From a checkpoint of a small contrastive image-text model: trained on cartoon faces.
Rows from block 3 of the text encoder, named by matrix and row number. Rows with one number belong to one neuron. Each number is 128 + 24 x the weight over its row's rms, rounded and kept within 0 to 255. All counts start at 0. Numbers have three digits each. After the name is the row's rms in percent of the matrix's.
# fc1: MLP up (text_encoder.blocks.3.mlp.fc1.weight, 768x192), inputs 0-191
# fc2: MLP down (text_encoder.blocks.3.mlp.fc2.weight, 192x768, transposed), outputs 0-191
fc1.70 103:112141105162165134129106151063124133123139123119135135125123129127161153128081116148148111164082129115118100133158107107142144134132118184138143136139141143119146105128104154088080148086104153101094150097140121094154105138130145136136103131140133148134114145155124135102151111077148107068109133148105156112132135095186094159081171126103136161152142102131113111094140146077140106085084086140143137135121158129163112109121125125151111149133090089123096147132097109129088120076126148101115135137126130134163104117121147132133141149135102149072152146190094122155146147133117108136
fc2.70 104:135143148200065150148148109087119099116106109126104120184113119107128122107104164147133123121136135166147189169143106113164119124148153134111106128139135164110115094120134131134195140125118099112115119123102136095105149121119130147118153130134138125145142088135152114155115108108139144134146140146130110103119140104102169113140118105127159145118100147076127146106126105143132163179145120133110140128148127182077108147121145106153129155151116140090179081126145131156141118090137113145103111134150132075105087160123131083115092116103115132159081107064123115113104129129114150132
fc1.71 104:077135145104130147146115104153127121146181122132132111161128155101170101150145147093108108131146164133116118161117133121151124122143141142097111100152155178148143155118061156069134128158129128156133111133133086178132140146099135119132191145122138117127129098120154158119099094140125166094121127112144150075151102105149123142130117159117119180093132133125161118138138102108092115107122134116139095104122159112147169109150104152103132149114132119109163110116053133151160108119122155140112137103080125138128107134123152162126170166134157129134141117123114128094085117131190117107
fc2.71 102:156132117119133158087116109143108120120123091137118133130105141142119134132140179145135181152156128131118095132132143121160126102127160171138104101161163133142136117108122119103112156133120163117136115102147162157132134164118129117109136134169147132151083189139137125108138173143123122135103084090138140182112105127137157099119147094172133114144157129192146159108078096121160130128089101105139137153109124141185149106150100136167122106114127141164113150168090106113160188125138084137121151116114149118136091113107114130158131122123097146080101156110164111113104127108109077129
fc1.72 098:133158147098162133133090147105104117149134154108106096092117121132107139109125121142135116133145146121125127111135078111129117139129109143082122112144149144136119100162112102107139127151110114165191081091121116130136120107121121093139100143111103116118068148142143096115139082115163150122145104129174130129142129077099127139147107163157042109147093150103147133127122069149161088156124106103137117161118140124109186084119113113143143114124114128143105133131134132132125172099152160187112117131136160114072195124094137144110144151122118157120128142120156141148154137117108125109
fc2.72 097:131143120120105128121105074130158160140138130157127107132114143142145140133135153153141102156102132129185149142122093134129145103106098119161140099147155190113166165116123146138147127072133165126107113132165176160102177076138155146134128167106103131155099096132108112121102153172133154124146155094140110119115088138127139115102089134101120118150141110143148128108087184087135125112126138129134169118130075143141080118126139125132120144105107136155154136099127143125174101146120143140142123102157104123135083160104065090146143134162148083108114133125146161087117147129154131127
fc1.73 097:126126166121112148097117060152116118084086149152103124092087102124163121123162057097118091143153180128120135114095083111165070107140111138112109153150075144110109112149145146118095100114117142158128121097126163107118154082153154103148166154093124078143143141125148161147140116140153107146105151138085160129134122147139117098139121128135131137140135100114114080105151107116105134100134148124125105126153136098114138115161132121134195105148154154102134132123127107108134125162087174123139129115135108096138093144110133124106101103120098131132144121156130151133115146100122156096
fc2.73 091:153155120124116109130114117098135134119139129115105099126147090145083131182163158181145136106100112154134097148171160187109146081134137109110150102151169134157097130156103134144120139114122147099161121115141177147115110161133121168126117067176151119093144109132136074115134143086122138112141123130148116116101139138085161128117126126090162140153052138121123109141146150162131119144109179127123096124134127156108125096134117148109082111139109096132123123130147124132086149105122090126112124115083137117132156110114062132093122162124164137119139145125148124134158128154111126165
fc1.74 104:115151092174123123155125174100142110167092125092153116111148158105140152148126164093107136144115125135120120142106122078113151112123098143076138118119088138131121093154153146119115102133135129152149084127123113137101074128144170111071145177120153117109127099155160128136123070109176076068117126133094114084100094114160163115132146155107122144119159139103109131103157128115149127136108125134140075129086104151118136119174168108118113178129110138141151104112089100147141124181102125156109134139156136092121093132158130122155154102132118123134151136135121117121130128116129135116
fc2.74 097:137156174160157161163143149123147121126096149130154142118107162120204117121114123114139098137117122131154181100139164135111138120098088110062108114125156146135144140124116124099147142115096139130151134153127132133112117106151117122158126121119129122168157170152116132124128139159117084118147130131127115090141154158112120157161085090118156097134097120110176145119113141087139121130140130139093126155113173139129116113121142152124106094155140154165143087130156150106138137156117094145088171111134145083115148154184145115139126154084125156112096108124184113083073160136136124109
fc1.75 108:133107089139132110078147159105108145129106124178135138131148171114113120106131155086118086148121119084147090127152127101089140105116118147110136129086109137107163120084135170096138123164124156178115152170152154122129109148076139097076131131086103091101118120122128145160128123100129111110161157161140134133128143176117092118132175132126126171127087132139161104152127104095201100122144178136142126144109102104137160147135131118121115141098129109132113097091132102114116099092154115159104095139082150122129136135098131127136101130117123127103099117117144112168134126117167138100
fc2.75 108:136114134144152127157162082147133109090142155147159118133112143113146143140141119061173127115134096194137103140127122151104134196144104147160113149150133168128104146148157117149099102137135148096136084105104133114126088156140159096166084104123128157165135113109114163150173099111129108118104112149124151091144094129160126108124088137126101119136126137119143151121117175132122142113112135122112095122111078171132127106135128129134147088166111158131168093115127126127127080148155106156098145117156147119156160157140163146120118094126127087108122093134133094143119190145111148109
fc1.76 113:160106084168142136111120136150087147115111123124087139155130115128157113123121109164123132134138152162113153124144176124124121150178125139164124195168161086132156110113134113140134137146146125093092097133103121108132113070149125123145113158115150101185135138127161117145142170113140162113169134129130107102140127107117157109113133149148108125113103157131129119148119101146108114097115150109100132094109135119148135064126113114128103119119130159127132122066139140101149131123144134112122172111106116142147175131155124198112126088053107125135074110163119110107149147122098163130
fc2.76 121:145165150095146125117129133130106125150107071146158131122125101156113169137114123083089132120169137131131103092120164075082125111155125114116162139078128124141142180139153081125164133095156099166132115115126137111131154160128146135127169104124143138117125149112108149165139080097113078149095148136140143179096096113135126120097108133105109128149099172071164130135124135141150133145140179120083110139166119125116130150131117100098144122119147117134145084134101124144148166130139109131144090123161147152116100122083125107128137113171106146116175113166105130145147101150132095137
fc1.77 108:145100097160133132164144126151158123131097134136180142172114134096162096123086072070114150127157119084111088151146119143089176178138109171137134095109094117141176129124111142140126150087152116154096127134146129145105122120118135150165125125122112119134169124126163099102099122141129127150129151112113142123130123101131130178124088124117107140136139150130090172075127159121100170198122134126162149123139134133131107154080109110113160107125162120106099142132146154088116124160110138149146099152111108157098144109140129115158152108142151132096133093096129136121134087136116110116
fc2.77 104:142096120115168168118107188143086108088151153131091170133138193167108141133078120164133133159137141141128178117140158147129125141120132160131092155125120110169120131115142115161118115138140134064100131180138156117114091128145149065148160146131075146118138149111144156128124120175079106146154140156143095134109118142187160143140129126135111119107136087130110112101090154114131168101121111089105135109142104089132110115153098128133141133159099124110120121140086147159146170108150117103134151128092156138108117109122140126124107146146142139131155128147136132138135107112141167123
fc1.78 102:117087125107130138126153161139142113141147140176120111168095126098170189128144103094118128120165105131163139153159101129123167112131183138098098108118134101144181159158168083125143143108124111128128140129105124113148137142142121117112122148094141136113140114106105146058169114137103105183151139097102165123136104096124085174130122122129139132132111133161149141157135116117123134113107100087171114139146162154136143162100141131133120141067140125090089110148129152133147117114127114108152091130147130105127123118134136114138126126134136123103168115176183114135178127186110143101
fc2.78 091:102136114130145121114093100130124156132164157153105139138179117122098112088112133126152143145139127135112148098118098103125108139148091116130132140100094151183096189130124108107145139153141150132123096112190126137101124099122097115143170115109112136132102140130131105173098136149158118126187116140170136121058101150082142158131189155116133129101135150094133131147135156106096090133141145134126117114171095134088116060122127130073148126129106142154175121125108143092102133130162141132140095143151133111134148097093095148097127102131145122143144084109121119120118157101139119112
fc1.79 093:174114086166100120104121142095098114092082175118136118112121110138096137093116150114182100100149107122168088120112120111133104072122112133153134084153119130104162123098178120111115114175102133106131119140109104094084152161147150152154127109159128140131091161146179122123145158075141119143112128076092127122131104121140133124103106148128125111147123114114115109147121127112124136169152152121167171125140158118139111104101088152162135166098112155141130078129112136146125088132138161087139118145080168112121119082142128112133107103128144124122102118130128104127155125103159140159
fc2.79 098:127138117103142153146090152114134173157097124123103108147118136110136113162122131145101143107107162138130138066181198129096141131121106069142105126153111100102139127181144189148090136124136090112145138134127120104131095145117095160094108100145113118106137134103134147146132071118096112140128129123135124134149103139074132131152106132106126126140078121103121161108099127140124100174107144145152100131136118162100129139131169116088113130174116087122127119128144086079106149159144122151122117138120101071136126166145148134106141151122139103111110107144108132095149150094083154101
fc1.80 095:087161138151162135156154149167110112092162124086158144165158121130115141142135194106131106113131147136113083138100124149134158140116096116130118096163138118110131125113158130113156114126100165146107140108079144151176131134103130103164095118079134104090150157163137120141133122192141112143148075111117147127146092094137136101105106127128092123117114120152152138095151119121121169104120129082117115133101156115151141156158160170142151163139128143174173156130089091113171093152092131127160124137115110097116128126126116131106139119152145136102167117107150139142083140113142126155
fc2.80 085:157127121138108134154125100122149124151112125164143107123109103131131104159132098145108201123104108152105131132147101152121107108124103165109143135109102085160141167142108123090094137124123092109158130115168106155136091098145133141140113129169117180090161130152113132133117091118136132134129100148151102144099109123149106133133172139176112143127137134129138100141099141156142129133198063173141137127142112158111103116142124149109094121098118124121140144158124159148141161130092147132153138180115088106127129181134187116174150125146121131135079127113115100152118126129129194093
fc1.81 094:132113145130114100137117142122137105179137109140141091135098125125084143179162139101139092105163101142131149126149172120117146105113126104116162071115082114152107155092136135144113146121140167129117111101141141070133139132168183111138147124158117112137131123109125144120118122130124087131123085162124128141124144140117121152128098090103173169117114116145139104087127052118145137165050114127172127142115119120124143119126172148116098145107186132128094137118143128114103142133137140121196138183101146107129109150128143125128150136155136164147111123135164122146148116087112128156
fc2.81 098:174109166108070151132122092157111166113135114159097150154111073105091073139139119104143149139100170130100115160107121153133121152155091139106109170167103123163130116143113104110099159143097118131131108142171127136123146116122093153140124156095095140095129152123111109089169140133112133147173139083155104122133072160171121083106169159186118157116152143124102146148109180135144134137156154150100157127145120139106148128151111144121115154171110138138108142132135138098134127114124117133102164157139116135111146091117130120078121150130087136100125106110135151128103120145141129130
fc1.82 110:116081155111133143145109135088166143162080148153126124122135170160073145150117084118125104168183138124142114166172122167116145145133093117112123116120094098124109154150132086106151145107148109118082106142146130111116164109147172133151126120144087159143105142177118127110106125109106129123130131136149150075149155114075154097108128180098145144154098121164127125131168092116129120150108130125137140108132149106118124094147132120110153114121156106160127126144073103129097151124144147162151123116124167157123165160115116157100144086123096138121155112172106104106159137118133133099
fc2.82 118:140150158114145111121075126108104128101152152139097131134053114137084142129136135160080123097112115146117116159062117143100111128162100137108086105128110148128115111136181162162134098154124155166128110166120123091124141135116135122111108139107117113131123091109113129107120097151147143144126140074137116142113173111141097111094060108151171149140141119124143091115142117110139164110140173134098146144115160136168139124188087101138160155138122119131091146106170110160136106133104137136122168131118142117121130134124118149111112124134153117088147174154116080136094103134124119105
fc1.83 102:129111161110180159151091140103119140142148139131144145133177120136116112134094108128131171069102151173133103134137119172170138153129134131107126162131111154082131105134075158159144144096085118130130165095144137121152111105088110098105161106149117112123089181157139135092099142139075173144104135114074123130119120139095101138139118128122151175139127134129122136148128126147152122140144107159141125101090088119146131196109115139150128144110112122155145065126066138155158118131136132127136094130114104145125116136121138106152147124172166142147141137106133134148140168145106109133
fc2.83 100:140055125167143122135184108131128136132123116141121126150117130102147105099141159125100126109154139132164157124109182154121144087151128143120081151156115130125109109110115105088133175116058118147129103093166122159143122122140152129139160109130118136140109137123124143091103121138107162120158134113142096154132096109096131155134080130136114126138101138164160126136145083132170068108140186129137159138159140117114138123117123133102069103160110124138143102146123138165122115152096119143126105087132095121080119111159117177120094142091111148132108082160126122137136096125106171133
fc1.84 095:123159121077113163141123095147120134055166126105136152100134116172148121138128115087160154140134181103122154121128169123098105147139115108117097158100080095138124159149133104132129123144102125149141103107121128079159137109164122123136102108114133122202131091140122102121112110121132106147133076124090120108082072116098154098137070104105139098137118119097098146150071117121123141124135132117148156145128118152124113122146110137080100113135115121166104133138149115159087158121161129122122111105109108105149140113131134158151118149187125109127143143181148134107161125125106123123
fc2.84 090:129123140108122104108123134086122121132095122129131159109069114168124128112150129145095078133166135147114143140124117116119136148118100152174130151140155142116147108107139161124126143134081115086078073122129096108169144114143092137123124114092136136152158098124163125184144144099145135153113128149116117170151100116121131113142115168140086134059134126153103112133127115138127110077137107082140077132099128118134130140097121132163117172133162139110147135161144161149128138172098122077102152113127130160159157101112116095135149146149139125123104154135056137147171103161132133137
fc1.85 091:128124164164148123109176142151138124127137155148158113082181103103141143129127123134101127098109129119155107140194129096103156119146078123099112162173182121085170132128125125141115107161065107137105123092102172131130133140097136152089123126120117161140106134122151136140089123102148122116131141116134136133094108115112161082093169119111122137144108147104119111134121102141169100153142161137172117120112085164116092134161098120146129142080106177126126093138151112126141106149129142145111161145115125080093127177134124144120104174130139118131124123109144161106163128140135121089
fc2.85 107:105113116094152157153145107115115153148136121157092159128131160157176143130147126092132097134151120104100077136144196160128184135125111126160168123144157139148126101127153131166089143096116130111097164130097117104131136122102112132150119106096147131142136114120103178141135096149121117151154108105061098139132125135119121123153050145107158123122117125115096185138131113107137149144129107164118124157111161131121104126142096146143141111149109118141108088151083140143120118108170165121134084108144127146150127097135101120189169152127146134145133158096157128093116150109102118110
fc1.86 090:091118135110109072140124121122098107149126178153092083165154190175097099138176113137112148119103136115112122159180135118133105154109142122129107109129110134117145139102141134117130105097141085117136120142179132075130128163135122120139150138095128128137085147087132179123139150121135147120145156132087114102104103166157109141139154123104122123146106090145108110133104147111114156114128103099114143168154159118135119136121098156120105112132115150094137073132176160139120130136131128141172105101105169113103127146101124166168155103144169115160101124141140081117149135109108150177
fc2.86 086:113122119090118174124154125122124103081144096121147116136173156114132147082153126134148108124122120138118110108095120105200140096135106150092121074115118128192116159088154155148128099150129135099147095153134085113154089137148155126078100108123133121121152095105152149096131120153164157125127134117135157130156162106133111135145158093165107114143137105115160147151135124146174121123142098156159127108128110115122155157127140159147132114119138124093158125113119149110157099125115085105130208164176132106133112115121132112109110110115081138114133118145086155132105125183104117122